{
  "translate": 0.12,
  "norm": "layernorm",
  "residual_init": "none",
  "max_steps": 14300,
  "epochs": 9.4,
  "warmup_steps": 710,
  "weight_decay": 0.4
}
Rows from block 8, named by matrix and row number. Rows with one number belong to one attention dimension. Each number is 200 + 30 x the weight over its row's rms, rounded and kept within 0 to 999. All counts start at 0. After the name is the row's rms in percent of the matrix's.
# v: attention query, key and value (stacked) (model.mid.1.attn.qkv.weight, 1152x384, the v third), inputs 344-383
# proj: attention output (model.mid.1.attn.proj.weight, 384x384, transposed), outputs 344-383
v.30,079,233,220,189,201,187,169,210,195,222,198,221,155,192,128,176,162,166,181,240,220,206,171,163,212,176,173,146,257,150,238,140,146,207,226,200,160,218,156,163,123
proj.30,072,152,214,218,229,189,191,229,235,227,194,219,173,194,249,168,215,179,167,218,218,231,243,199,167,152,127,181,190,229,189,199,184,184,217,232,176,185,239,214,162
v.31,110,218,170,214,137,211,185,228,197,249,209,204,187,190,207,179,143,153,205,216,226,224,161,135,220,164,236,204,261,165,251,168,187,212,204,212,210,215,218,163,143
proj.31,117,169,221,254,187,214,201,220,243,232,226,220,222,187,255,146,186,180,165,214,185,192,214,170,188,142,154,208,165,181,200,205,190,199,192,242,170,193,222,226,173
v.32,125,193,194,255,184,232,186,236,220,256,210,197,184,175,181,205,202,168,172,199,199,193,183,149,213,195,259,179,245,152,246,177,193,146,206,183,232,160,174,199,185
proj.32,138,156,222,243,186,212,201,239,235,225,215,203,223,201,246,148,184,171,166,201,201,213,253,173,182,176,137,174,163,200,179,207,202,206,195,212,150,181,216,232,161
v.33,160,188,209,169,235,147,247,167,206,156,210,216,238,229,229,199,208,201,221,196,189,192,204,241,209,220,176,223,142,235,162,225,228,241,208,220,200,229,234,219,243
proj.33,179,243,175,154,211,180,207,183,179,156,193,194,197,226,142,251,205,233,233,165,201,209,161,239,219,238,252,230,231,215,207,188,200,203,220,166,234,226,177,168,226
v.34,193,167,190,240,163,262,158,234,209,250,223,174,170,170,196,187,161,172,169,231,187,212,199,155,199,182,251,199,263,171,245,183,188,168,207,192,234,173,186,184,166
proj.34,201,165,240,243,196,220,186,217,228,219,207,214,202,165,250,141,202,170,165,225,189,198,242,175,160,163,149,177,158,191,176,205,197,187,191,237,154,193,246,227,179
v.35,066,230,231,150,157,268,199,184,155,181,212,188,247,262,195,222,204,183,251,230,258,174,241,257,181,218,141,183,216,199,213,236,214,229,214,222,224,203,167,193,211
proj.35,047,157,144,200,169,220,210,202,191,220,227,212,183,175,198,128,196,202,211,189,197,173,193,173,202,216,247,216,261,184,168,191,155,187,194,190,239,177,233,197,207
v.36,067,199,204,216,180,216,204,225,187,219,222,225,178,220,172,182,181,183,209,211,177,204,216,157,229,218,208,155,225,170,203,199,223,116,148,217,200,169,214,199,148
proj.36,047,199,207,181,152,225,190,217,217,198,199,192,157,193,157,187,241,194,165,201,231,215,192,199,210,187,203,171,216,142,186,200,192,132,171,247,189,189,198,180,185
v.37,079,183,245,181,211,129,271,196,176,187,220,203,244,221,196,178,205,216,229,189,186,230,231,156,220,219,179,268,213,235,158,235,231,197,197,197,166,236,224,173,177
proj.37,075,204,170,128,188,179,194,179,171,193,199,176,180,241,136,251,204,212,230,177,209,195,140,203,200,221,266,206,221,194,197,189,176,216,214,167,235,198,188,192,207
v.38,137,187,187,230,181,265,171,210,208,230,215,192,157,176,176,208,187,161,170,202,173,209,200,160,207,188,226,185,257,150,225,181,205,178,203,183,214,151,170,181,171
proj.38,157,153,227,244,193,218,197,238,257,238,223,212,213,177,247,153,201,172,169,218,183,200,242,170,174,173,138,182,180,186,192,218,205,192,193,230,177,202,234,230,184
v.39,155,239,231,172,226,148,230,158,186,161,184,215,204,229,201,202,208,233,197,172,205,186,201,241,186,212,163,218,136,229,152,228,192,229,192,212,200,238,203,191,217
proj.39,163,222,168,160,195,182,206,181,139,177,182,186,198,225,161,262,216,229,226,162,209,210,178,231,235,234,243,238,236,209,198,191,200,218,208,165,238,235,179,186,217
v.40,122,191,204,182,204,114,250,191,191,173,210,208,245,246,210,169,237,221,246,164,211,157,241,220,208,218,169,208,169,218,179,173,203,247,181,192,164,239,225,189,227
proj.40,133,240,161,151,207,165,209,162,163,166,192,188,209,213,163,253,199,213,248,172,211,207,172,236,221,242,257,233,225,201,204,196,193,224,207,165,231,239,161,185,224
v.41,167,156,198,238,165,262,162,242,204,260,213,192,163,173,182,194,174,168,174,232,164,218,203,157,191,186,252,209,256,190,238,192,201,177,226,199,201,176,196,173,173
proj.41,180,180,228,249,188,230,191,225,240,231,213,200,191,165,247,141,183,184,175,227,176,202,241,160,186,159,142,182,172,188,193,222,206,206,178,230,160,185,249,228,170
v.42,133,238,195,148,239,144,237,148,204,134,200,214,197,225,217,205,216,217,251,193,179,209,209,236,226,218,150,193,155,221,161,221,202,238,212,207,195,238,218,204,213
proj.42,146,223,176,171,208,173,195,173,149,188,160,199,194,222,166,255,208,231,232,181,221,201,161,233,214,232,252,228,213,224,212,181,208,208,200,163,240,205,156,183,245
v.43,167,222,207,156,236,159,230,192,214,138,180,220,232,232,212,214,218,239,249,190,225,196,235,230,182,216,150,204,153,243,145,237,212,247,179,186,172,230,225,203,228
proj.43,180,215,173,162,205,170,203,179,168,155,183,200,201,223,148,257,195,235,231,174,208,208,157,238,216,245,260,229,223,211,206,191,195,208,190,163,241,211,148,178,233
v.44,159,199,217,160,235,145,242,148,182,142,184,200,222,220,242,209,209,230,230,166,212,192,219,231,210,217,178,210,135,233,155,230,214,233,199,219,177,251,243,199,248
proj.44,171,250,184,149,204,180,211,178,167,174,202,189,201,239,155,252,209,238,234,176,213,198,154,222,223,239,259,208,235,208,219,195,198,205,203,155,238,214,163,179,229
v.45,137,186,190,262,178,265,164,204,192,246,179,190,166,168,207,197,207,166,154,219,195,221,194,183,195,214,244,175,244,186,236,181,192,159,212,178,217,179,190,203,186
proj.45,149,178,233,235,196,213,176,237,230,230,204,219,198,170,247,149,181,178,172,219,188,209,246,168,183,150,142,185,165,190,195,199,202,203,180,239,153,174,240,238,173
v.46,141,170,181,245,181,261,176,225,176,258,203,181,191,185,216,192,212,162,154,204,202,228,169,188,200,164,230,203,243,178,234,175,190,185,203,178,219,148,173,189,143
proj.46,152,162,228,256,200,237,201,238,233,224,218,203,201,178,250,150,200,170,167,208,189,195,245,163,182,160,149,169,173,191,181,215,200,183,196,237,175,186,226,231,180
v.47,066,222,165,218,173,258,176,222,275,202,194,172,249,143,191,208,166,169,220,208,189,191,180,157,215,186,201,203,181,143,192,187,197,188,226,207,274,217,199,168,176
proj.47,048,235,193,183,215,243,225,158,218,192,191,157,238,206,126,197,191,195,190,189,209,175,181,200,148,275,267,177,184,233,152,192,246,143,213,118,234,184,164,189,233
v.48,067,218,184,225,210,237,219,245,227,212,250,199,206,177,211,184,213,209,175,186,179,174,205,159,197,237,204,229,262,195,151,177,236,196,173,196,199,224,177,169,193
proj.48,048,173,207,170,195,196,187,154,229,197,149,181,251,186,200,200,190,185,202,221,210,225,179,237,185,211,181,169,163,163,199,158,225,199,240,230,156,172,228,223,255
v.49,186,221,217,154,236,156,236,171,188,150,165,222,212,228,195,205,225,228,237,166,216,213,229,244,219,217,152,215,137,228,163,236,206,230,209,212,177,210,220,212,227
proj.49,195,247,184,157,207,180,208,165,169,173,193,188,191,224,151,251,197,240,234,180,217,191,161,223,226,245,263,221,237,219,212,200,193,202,211,170,223,217,155,163,232
v.50,138,238,217,172,240,146,225,188,200,150,175,210,221,241,227,199,228,225,238,182,197,212,192,242,189,208,162,229,146,227,158,213,208,223,209,213,197,212,229,196,248
proj.50,157,250,172,178,183,182,201,172,163,191,183,195,201,229,134,266,213,233,231,165,207,206,147,220,229,238,262,218,227,213,212,200,186,206,214,178,255,212,179,178,223
v.51,194,190,185,246,169,243,173,233,210,250,197,206,155,160,199,204,164,173,160,227,165,212,158,163,193,191,248,179,246,182,252,173,199,177,207,200,228,162,183,191,172
proj.51,208,165,227,244,192,230,189,235,243,217,211,213,202,171,243,147,196,167,172,229,188,201,230,173,171,163,143,181,173,192,192,209,211,197,185,248,172,173,241,222,177
v.52,153,178,200,240,167,251,140,213,206,249,208,158,170,169,185,207,179,179,146,210,174,186,169,175,224,179,234,161,277,187,257,181,184,167,208,177,216,200,189,179,166
proj.52,166,157,226,245,189,224,191,232,240,239,225,205,217,160,247,150,202,156,158,230,207,177,237,160,179,146,143,181,165,191,191,211,195,180,201,231,160,199,241,227,182
v.53,178,212,237,153,225,152,231,175,210,142,193,208,231,216,202,200,230,228,232,175,225,204,217,228,187,214,170,208,136,235,158,237,198,233,193,209,191,226,206,210,226
proj.53,199,241,158,146,212,166,201,150,153,151,192,202,202,232,153,252,190,221,232,179,202,193,152,215,233,246,254,228,222,215,212,184,204,212,211,169,237,215,168,173,220
v.54,212,180,177,251,186,253,153,245,213,261,219,178,158,176,197,194,181,170,169,216,196,210,196,190,183,179,250,190,251,178,239,175,199,163,213,192,219,169,190,185,166
proj.54,219,170,219,258,198,240,204,229,240,230,206,200,192,162,251,157,197,178,160,221,177,199,236,171,169,151,135,174,174,182,191,218,207,192,182,253,166,177,240,223,165
v.55,084,194,229,192,213,181,223,129,158,197,207,234,247,198,207,211,140,201,227,213,189,183,229,218,169,213,173,188,179,212,171,232,208,238,170,223,207,206,240,196,163
proj.55,083,244,178,176,201,175,211,169,154,172,204,223,200,222,106,228,204,236,239,202,228,211,178,253,236,227,252,212,231,194,195,189,189,210,191,150,216,236,160,189,234
v.56,177,229,218,157,235,136,231,168,183,140,190,194,231,227,221,192,211,218,234,178,216,198,242,224,208,208,171,204,146,252,170,218,194,245,195,211,178,239,200,209,214
proj.56,183,224,176,157,215,189,199,173,157,182,196,189,200,215,151,259,200,228,231,181,209,191,156,225,244,235,260,208,242,213,219,179,189,224,213,176,243,215,154,170,234
v.57,067,132,261,209,247,184,178,212,203,176,161,216,236,234,207,232,206,232,273,171,205,245,234,213,179,178,166,233,155,244,215,197,244,263,222,215,156,206,227,177,231
proj.57,056,216,159,121,147,175,179,198,162,187,175,196,150,205,171,240,160,242,266,162,151,221,179,187,197,193,269,218,224,188,183,217,157,183,212,182,188,159,215,167,200
v.58,073,218,272,215,249,186,176,256,197,183,213,244,214,175,224,164,208,167,180,159,196,180,198,194,230,191,173,185,225,219,144,167,216,202,198,239,150,209,243,186,164
proj.58,073,204,168,200,186,168,206,172,155,160,168,219,182,238,176,228,203,206,203,181,235,201,158,229,202,215,244,240,218,202,238,184,226,188,199,153,188,218,188,194,215
v.59,125,232,223,165,214,171,237,153,195,170,189,258,231,210,203,197,210,217,248,179,219,188,220,223,200,197,151,205,137,227,174,205,241,235,199,232,197,228,220,191,242
proj.59,140,232,160,158,214,177,197,168,172,155,185,193,203,209,144,257,210,225,249,196,214,204,153,238,207,266,268,215,219,207,191,179,202,184,208,154,217,220,162,178,227
v.60,126,221,183,164,246,135,230,184,211,159,194,202,246,201,193,216,228,202,225,182,212,189,227,223,245,209,143,182,134,228,172,191,204,222,177,225,168,209,216,204,197
proj.60,137,236,163,142,201,173,225,157,138,180,199,183,189,241,152,235,212,216,225,173,218,179,144,234,234,241,258,225,210,221,205,190,195,212,200,151,238,201,164,156,237
v.61,111,200,216,161,232,165,250,174,195,162,222,186,218,216,210,224,226,235,227,173,215,204,223,217,220,202,174,222,125,218,136,219,225,239,175,209,185,224,194,210,224
proj.61,134,228,190,161,194,164,220,176,168,190,178,212,183,212,159,269,200,238,225,188,215,198,152,227,225,243,244,218,228,218,188,201,204,213,194,154,220,223,163,180,204
v.62,154,207,227,179,221,164,230,177,193,157,193,222,229,222,229,202,225,226,246,165,203,188,208,221,206,217,164,229,128,221,155,195,216,229,193,216,187,222,226,195,233
proj.62,172,242,168,158,198,173,210,171,167,173,186,183,203,223,155,248,213,232,237,166,200,207,159,226,226,246,261,224,228,194,214,201,198,211,205,170,233,202,161,188,236
v.63,161,226,197,149,235,157,226,155,207,157,184,220,238,216,195,198,214,229,259,171,187,185,220,233,207,229,157,231,127,234,156,224,209,211,207,209,176,255,225,207,216
proj.63,174,231,162,159,212,164,208,162,157,178,199,188,191,211,147,265,189,215,232,174,212,199,158,221,225,228,250,223,237,221,217,180,192,201,212,171,236,215,155,162,225
v.64,064,150,215,177,220,169,193,190,195,181,153,223,218,147,200,232,245,217,205,174,151,249,196,272,197,216,209,211,210,220,208,229,157,219,189,146,212,150,161,231,230
proj.64,043,180,190,174,164,232,173,180,171,197,210,202,214,231,215,240,265,155,239,176,153,198,204,245,258,225,218,159,182,209,197,181,228,233,190,191,235,187,201,197,211
v.65,067,189,221,247,220,199,234,179,208,193,182,214,214,196,204,216,194,233,246,211,253,159,240,210,183,248,201,139,164,234,174,220,196,212,175,189,174,197,220,231,189
proj.65,058,223,164,205,206,193,191,196,188,187,198,215,178,236,164,184,193,225,213,151,155,181,171,223,218,226,233,197,253,190,218,214,207,208,173,197,193,226,217,217,211
v.66,065,229,182,205,200,218,179,182,187,142,181,214,202,237,175,259,193,184,163,211,182,231,198,185,254,159,204,199,200,185,207,173,188,210,206,210,174,216,242,211,175
proj.66,045,137,225,211,173,182,202,207,234,212,161,193,206,196,183,151,184,195,186,202,192,159,217,218,223,161,150,201,189,202,232,151,233,164,190,169,254,194,188,247,210
v.67,069,205,178,192,182,162,249,188,205,185,223,183,174,110,187,195,236,182,210,158,191,205,215,246,180,172,220,203,186,225,235,222,189,225,220,207,147,236,193,243,242
proj.67,049,214,237,233,174,225,210,244,183,171,183,230,191,188,245,192,210,207,174,207,215,207,166,169,195,173,162,201,161,137,199,189,190,209,239,205,195,147,207,194,225
v.68,069,214,186,208,181,241,183,185,147,222,210,174,135,223,189,225,224,160,189,202,205,194,172,215,211,161,196,194,218,139,248,159,178,210,189,190,200,203,216,173,205
proj.68,055,167,218,236,223,161,249,218,277,202,244,193,190,163,215,169,200,187,210,231,183,155,222,205,210,162,159,206,205,224,238,202,184,185,232,225,176,181,192,225,172
v.69,069,173,209,214,165,198,192,203,183,235,195,193,254,259,154,219,205,196,212,211,213,139,170,132,242,144,189,234,179,177,147,190,181,194,198,177,203,170,224,170,222
proj.69,047,174,185,210,257,212,191,160,162,223,257,185,210,200,201,173,211,175,182,182,167,223,217,177,193,224,223,230,171,218,273,173,218,243,210,215,220,191,153,193,251
v.70,064,181,210,239,208,211,248,211,184,165,193,175,208,172,204,144,245,166,195,185,166,164,214,174,225,188,211,170,217,185,170,216,205,168,242,193,201,225,164,200,146
proj.70,052,181,193,270,200,220,191,208,195,198,259,228,161,201,266,179,205,98,214,185,201,228,278,217,206,175,171,179,191,213,191,189,207,188,215,221,180,193,238,237,177
v.71,064,249,214,197,208,235,219,237,183,190,192,201,225,229,200,187,211,217,229,227,168,222,226,159,211,239,194,197,178,192,193,220,205,212,254,222,156,180,189,168,176
proj.71,045,231,216,243,212,215,231,201,187,228,228,190,261,215,157,196,223,223,175,191,171,186,224,212,213,220,222,204,157,185,230,177,195,197,266,237,187,196,226,174,216
v.72,068,206,241,202,248,202,189,219,203,185,199,221,206,253,167,216,217,192,212,194,258,214,160,196,218,164,206,235,195,174,181,181,228,193,224,215,225,241,245,246,244
proj.72,046,169,202,160,140,163,236,181,214,199,194,252,211,209,156,277,185,184,235,188,195,214,165,289,224,194,233,184,251,203,215,116,229,170,208,175,216,217,169,188,200
v.73,067,217,199,224,189,187,214,195,185,223,205,214,187,207,207,247,181,208,187,188,176,207,215,198,169,214,211,198,179,256,204,216,218,239,196,209,116,179,183,234,221
proj.73,053,265,207,156,197,211,213,228,176,169,156,228,191,227,135,228,182,221,184,204,208,171,229,218,238,231,207,194,233,152,185,182,269,214,145,173,276,225,202,210,235
v.74,065,185,210,161,204,179,177,200,168,169,187,221,221,249,145,214,179,192,180,263,178,175,163,186,222,193,171,198,269,200,99,156,202,160,164,186,172,224,248,180,192
proj.74,047,177,173,222,237,215,242,244,209,187,200,159,187,228,213,165,192,137,169,193,182,153,221,209,162,155,148,238,203,186,188,225,197,242,231,225,194,132,223,269,171
v.75,069,190,192,174,157,173,218,253,216,188,178,200,190,163,175,220,216,182,222,224,197,183,269,148,158,218,188,217,218,250,200,222,180,221,195,180,192,186,202,248,218
proj.75,049,243,215,191,238,168,254,205,176,184,158,208,175,192,142,214,220,198,244,198,210,202,245,160,185,147,200,201,130,195,199,191,195,242,232,212,172,249,255,207,223
v.76,079,217,168,218,184,206,164,188,224,238,230,235,244,234,164,163,200,193,252,246,212,213,162,233,198,158,178,191,154,163,191,215,177,195,208,230,220,158,183,180,209
proj.76,052,201,170,221,218,218,169,135,174,137,222,213,181,219,160,238,237,263,211,135,203,163,194,248,228,210,253,189,246,218,231,166,206,231,247,172,193,241,176,164,223
v.77,069,169,184,198,259,117,226,194,224,180,188,158,177,187,206,186,148,189,184,120,222,207,220,199,221,157,171,221,185,231,189,173,138,208,184,170,200,188,170,216,234
proj.77,052,203,239,159,231,224,174,217,223,227,178,185,216,240,235,149,215,180,223,163,174,213,224,164,221,217,140,170,165,203,231,238,207,235,164,201,127,219,209,223,179
v.78,073,223,157,186,249,183,229,186,195,186,188,279,218,151,241,189,178,261,204,166,217,241,202,262,198,284,191,222,178,157,210,202,174,198,218,217,216,248,149,157,226
proj.78,056,225,183,152,188,216,236,142,137,224,179,175,235,262,174,245,250,231,222,153,248,154,145,191,214,228,243,202,252,224,187,176,183,166,204,162,200,206,175,178,242
v.79,075,244,213,175,230,208,176,232,174,228,186,258,213,245,220,151,175,237,225,199,243,155,217,250,179,183,190,176,150,169,183,197,208,184,159,255,223,239,177,210,197
proj.79,051,239,221,210,184,221,221,210,231,180,211,177,243,182,153,214,215,134,266,198,191,256,183,214,168,199,219,179,212,189,196,204,158,248,193,184,197,251,181,131,195
v.80,070,206,193,194,178,241,165,165,177,199,142,228,230,219,148,158,192,252,203,180,189,184,158,181,214,140,184,177,195,188,188,189,234,208,250,228,258,169,191,220,173
proj.80,045,214,154,208,258,163,171,187,176,227,269,158,188,182,202,241,178,175,235,224,178,181,181,193,194,195,155,212,242,253,218,201,126,222,248,246,276,233,172,251,221
v.81,076,199,168,204,228,218,207,206,145,204,221,228,188,268,163,194,180,230,192,243,269,177,201,160,214,186,198,194,150,184,204,178,187,163,245,208,198,194,191,199,165
proj.81,048,180,158,203,217,204,186,171,166,201,201,151,198,225,151,247,235,249,221,175,183,193,155,260,208,223,269,175,188,216,191,223,172,220,189,222,223,190,181,182,229
v.82,073,175,239,183,187,171,207,179,194,200,158,168,204,197,233,216,204,194,170,217,170,228,198,215,196,175,179,179,153,227,195,255,199,162,202,177,202,216,210,190,211
proj.82,064,214,174,137,192,190,222,216,164,143,174,205,186,231,175,226,176,246,224,126,170,205,163,221,226,222,237,203,193,204,181,179,216,193,211,150,251,204,159,213,201
v.83,062,170,258,210,183,209,245,162,211,161,160,219,164,200,216,172,228,216,212,175,178,173,274,174,186,236,217,230,211,191,251,210,150,246,184,213,159,247,234,229,183
proj.83,043,203,235,224,244,175,188,232,222,261,199,171,194,238,199,153,187,206,170,167,152,158,166,230,180,154,157,219,217,208,177,156,171,219,155,209,145,165,247,165,190
v.84,068,216,205,207,246,184,146,210,218,179,197,194,217,252,200,200,151,209,218,196,188,225,148,221,192,167,203,168,196,181,190,219,207,231,148,181,197,277,138,174,194
proj.84,048,245,227,202,260,172,230,196,201,190,233,191,163,197,222,245,150,185,219,198,216,186,214,202,148,189,196,234,237,194,217,226,232,215,235,228,210,243,228,193,231
v.85,066,160,204,189,198,232,158,230,158,169,277,199,243,215,174,183,190,229,219,223,192,180,179,190,209,181,205,160,210,145,190,196,201,208,231,229,224,187,166,165,213
proj.85,047,244,230,214,209,253,228,208,140,259,179,188,221,192,157,201,186,208,259,186,238,143,192,184,151,216,165,191,236,182,219,226,192,235,233,197,208,179,194,146,169
v.86,076,216,199,220,154,232,191,211,153,233,202,208,168,195,215,207,165,153,172,200,211,195,189,203,181,186,182,199,257,174,198,168,175,202,217,228,187,219,210,222,171
proj.86,069,193,209,224,219,209,223,241,216,175,218,191,205,172,222,177,201,152,197,244,225,223,219,167,191,170,157,196,174,149,244,229,189,210,193,226,177,198,231,233,184
v.87,073,163,202,181,221,189,224,206,158,193,202,184,191,149,228,224,229,233,232,153,176,197,234,203,157,228,252,179,189,216,258,246,201,224,145,188,163,185,223,197,201
proj.87,048,205,216,226,233,211,173,217,233,250,228,218,221,243,243,220,232,202,145,166,206,255,220,187,217,217,178,191,196,161,268,257,218,195,145,176,160,221,256,199,155
v.88,069,193,185,229,175,212,199,223,184,222,165,196,190,269,201,181,192,165,213,179,242,155,163,172,244,184,176,136,218,204,170,183,210,221,219,237,222,200,256,218,206
proj.88,047,198,188,187,153,179,203,213,210,243,222,175,237,224,185,229,195,182,164,172,178,196,191,150,202,185,181,235,201,168,175,122,155,242,222,274,195,150,193,172,197
v.89,075,208,201,173,200,182,245,212,260,153,210,177,134,177,185,191,205,179,205,153,209,182,215,166,173,231,205,195,166,216,216,214,179,166,203,216,192,233,173,254,177
proj.89,050,196,216,180,174,186,226,216,204,206,192,237,203,222,232,170,186,193,191,181,235,253,177,189,239,166,195,158,170,205,163,271,151,203,182,226,177,229,216,184,162
v.90,068,211,165,217,173,192,184,203,220,207,241,173,183,300,163,160,132,195,171,206,181,225,203,223,238,160,227,199,193,202,195,205,159,184,158,218,209,160,175,173,193
proj.90,048,270,187,226,193,200,190,221,210,221,215,193,184,187,178,177,177,224,219,201,206,230,197,171,205,204,146,204,213,261,170,177,172,224,224,216,188,191,177,222,210
v.91,070,214,227,187,211,210,166,232,239,236,155,235,264,247,138,182,200,185,180,207,209,230,181,206,169,166,187,191,202,130,219,178,218,240,144,266,223,227,231,226,213
proj.91,060,210,172,177,214,205,183,193,209,198,180,223,182,208,160,245,170,216,255,193,208,208,151,156,213,249,247,185,256,228,184,188,168,179,226,193,194,176,199,184,188
v.92,067,214,190,125,196,126,215,197,211,237,168,162,172,166,175,198,231,217,162,176,217,211,238,254,210,277,179,232,226,240,211,198,159,220,159,216,216,193,130,199,210
proj.92,048,181,222,127,137,176,242,169,220,194,167,194,218,207,205,203,276,162,221,165,211,199,168,228,251,203,264,192,200,186,191,174,243,144,184,199,224,142,176,211,192
v.93,076,202,185,190,233,194,239,173,205,199,267,162,201,128,228,210,227,194,143,177,156,238,184,174,203,216,252,251,157,199,215,242,209,199,215,167,157,160,219,211,208
proj.93,050,185,224,195,217,189,200,203,192,235,256,230,198,238,223,161,193,188,142,204,175,207,179,178,176,187,241,209,208,208,217,235,210,202,140,238,196,260,241,211,179
v.94,071,179,199,226,196,208,196,255,191,219,205,242,205,246,150,183,176,208,190,271,192,181,177,230,235,207,164,199,235,210,209,185,231,145,219,221,204,174,176,153,201
proj.94,047,226,163,209,221,175,173,126,180,175,190,246,184,213,205,170,120,169,213,186,232,216,232,165,192,205,206,253,227,220,249,206,179,203,181,236,171,236,136,209,226
v.95,069,195,196,160,206,220,209,171,162,238,182,257,239,247,104,192,207,186,228,228,235,169,178,158,209,212,194,217,167,192,194,176,227,171,154,188,236,199,182,204,201
proj.95,047,263,231,162,189,184,175,207,214,229,244,211,197,222,241,188,198,239,189,241,235,189,233,203,194,163,199,237,182,133,219,151,188,201,284,209,200,194,232,198,203
v.96,065,211,189,189,180,179,198,246,257,220,214,168,170,201,201,205,281,229,155,222,173,218,139,182,216,140,168,160,202,158,231,220,131,261,198,182,204,206,188,182,202
proj.96,047,212,196,197,200,215,177,219,219,225,231,171,206,167,212,171,176,223,135,169,266,205,213,207,173,216,195,178,189,247,259,176,220,239,199,190,186,236,230,246,212
v.97,065,159,193,197,178,244,161,166,143,165,223,224,250,210,246,198,231,208,189,140,231,219,214,200,183,235,172,205,213,234,199,249,253,202,220,203,214,135,216,178,240
proj.97,048,212,228,199,215,208,205,166,180,228,215,189,218,205,207,266,191,205,228,176,167,206,192,242,222,218,194,153,209,233,197,159,255,200,237,189,190,255,231,211,218
v.98,062,223,161,232,208,201,189,189,226,187,192,226,230,209,232,232,211,205,188,227,226,173,226,167,193,240,256,151,182,227,124,230,208,230,231,251,182,182,194,141,167
proj.98,046,201,271,197,187,238,226,163,233,239,198,206,178,237,221,193,223,219,239,209,247,242,160,160,236,214,221,225,186,222,185,132,230,214,157,208,218,203,247,227,243
v.99,067,139,182,212,165,231,193,178,165,201,208,173,207,215,193,216,194,258,217,195,179,179,212,240,182,198,221,143,188,198,197,225,233,236,207,201,227,228,198,181,210
proj.99,045,191,143,192,180,171,205,221,217,156,168,174,221,237,218,232,171,198,224,213,217,222,123,254,213,235,255,221,222,196,197,175,168,151,242,169,270,214,177,175,176
v.100,064,190,174,217,148,196,196,181,235,232,218,208,188,222,198,208,190,211,223,185,242,241,195,134,240,237,165,212,155,164,208,233,183,190,218,198,157,220,213,264,226
proj.100,045,196,233,206,163,240,199,197,174,168,221,166,236,246,210,134,217,218,206,255,194,209,236,181,252,176,230,202,219,233,227,128,178,233,181,210,197,133,206,187,213
v.101,065,155,229,224,211,248,184,176,219,222,224,204,181,173,234,200,215,192,206,238,230,231,227,194,174,195,220,198,223,217,248,219,220,218,177,211,197,271,212,230,239
proj.101,047,246,218,193,194,162,178,205,205,170,199,193,193,203,204,234,215,154,179,204,226,181,196,220,212,191,206,215,196,210,204,162,214,150,188,192,189,189,195,211,181
v.102,068,209,213,177,197,135,246,220,243,245,159,198,155,243,226,177,196,242,189,227,221,162,226,177,189,173,227,237,198,152,195,193,150,213,203,204,172,207,166,227,181
proj.102,046,150,212,195,143,224,210,218,183,163,189,154,198,163,248,164,242,158,244,156,197,205,209,211,223,207,217,177,198,227,162,176,204,181,184,177,243,216,186,211,178
v.103,080,226,172,233,196,176,172,242,257,240,194,203,155,123,184,234,202,187,195,202,163,235,179,144,190,187,203,213,158,196,257,184,162,192,185,221,191,188,171,192,242
proj.103,059,188,182,258,249,195,197,212,192,239,185,218,228,213,259,195,238,190,139,201,200,192,203,194,219,172,141,237,211,188,179,201,197,199,198,225,183,236,250,243,190
v.104,065,267,161,220,235,200,205,304,245,216,211,226,135,229,176,120,177,224,218,200,158,201,190,181,181,195,158,200,158,175,285,225,168,208,219,198,207,226,169,214,187
proj.104,049,233,215,183,194,179,207,176,160,234,216,191,203,243,248,150,197,215,207,196,216,168,218,216,221,175,156,225,212,165,191,176,263,221,172,234,231,166,215,209,192
v.105,067,164,243,212,202,147,191,202,133,162,226,227,180,246,256,243,156,221,194,153,214,187,181,246,203,173,223,184,164,184,140,215,204,231,211,233,239,221,217,181,222
proj.105,050,182,218,144,199,211,221,122,187,223,140,219,184,231,140,224,205,183,210,183,175,240,134,214,222,215,267,197,221,233,193,199,243,145,214,224,177,197,200,131,180
v.106,063,184,199,255,211,193,224,229,241,209,159,219,203,162,165,200,211,162,212,250,212,199,244,150,185,211,215,155,238,203,204,227,174,175,111,208,209,193,151,239,200
proj.106,053,252,198,250,201,172,204,146,184,192,188,201,221,197,180,129,193,189,176,211,180,184,221,176,170,185,176,202,163,194,195,183,248,214,194,210,203,214,217,231,188
v.107,076,187,164,146,204,158,217,194,122,175,174,220,211,182,197,205,232,238,236,172,212,219,194,235,219,218,208,257,222,225,121,192,219,183,223,192,219,199,239,133,172
proj.107,059,184,203,205,198,167,222,214,203,203,224,238,214,212,139,253,195,222,224,138,165,228,178,203,190,204,187,212,213,256,140,195,195,195,168,180,206,191,169,218,245
v.108,072,242,199,188,184,177,170,151,157,186,190,177,235,187,192,212,196,236,241,196,168,193,214,201,185,180,225,211,247,196,155,207,238,203,196,192,196,208,248,152,151
proj.108,049,210,207,202,203,173,202,197,153,227,157,221,189,225,164,219,192,187,211,213,181,168,236,204,209,206,227,206,253,212,159,187,226,228,183,199,226,233,175,234,249
v.109,067,257,218,206,209,190,168,246,210,154,197,231,215,169,212,207,147,174,195,197,197,138,215,202,223,195,177,217,212,177,197,260,219,214,196,185,188,252,176,225,201
proj.109,053,188,212,171,193,154,177,219,196,195,189,233,247,181,180,194,156,174,207,194,204,179,178,219,233,231,264,233,187,249,169,281,196,187,171,228,216,158,179,217,200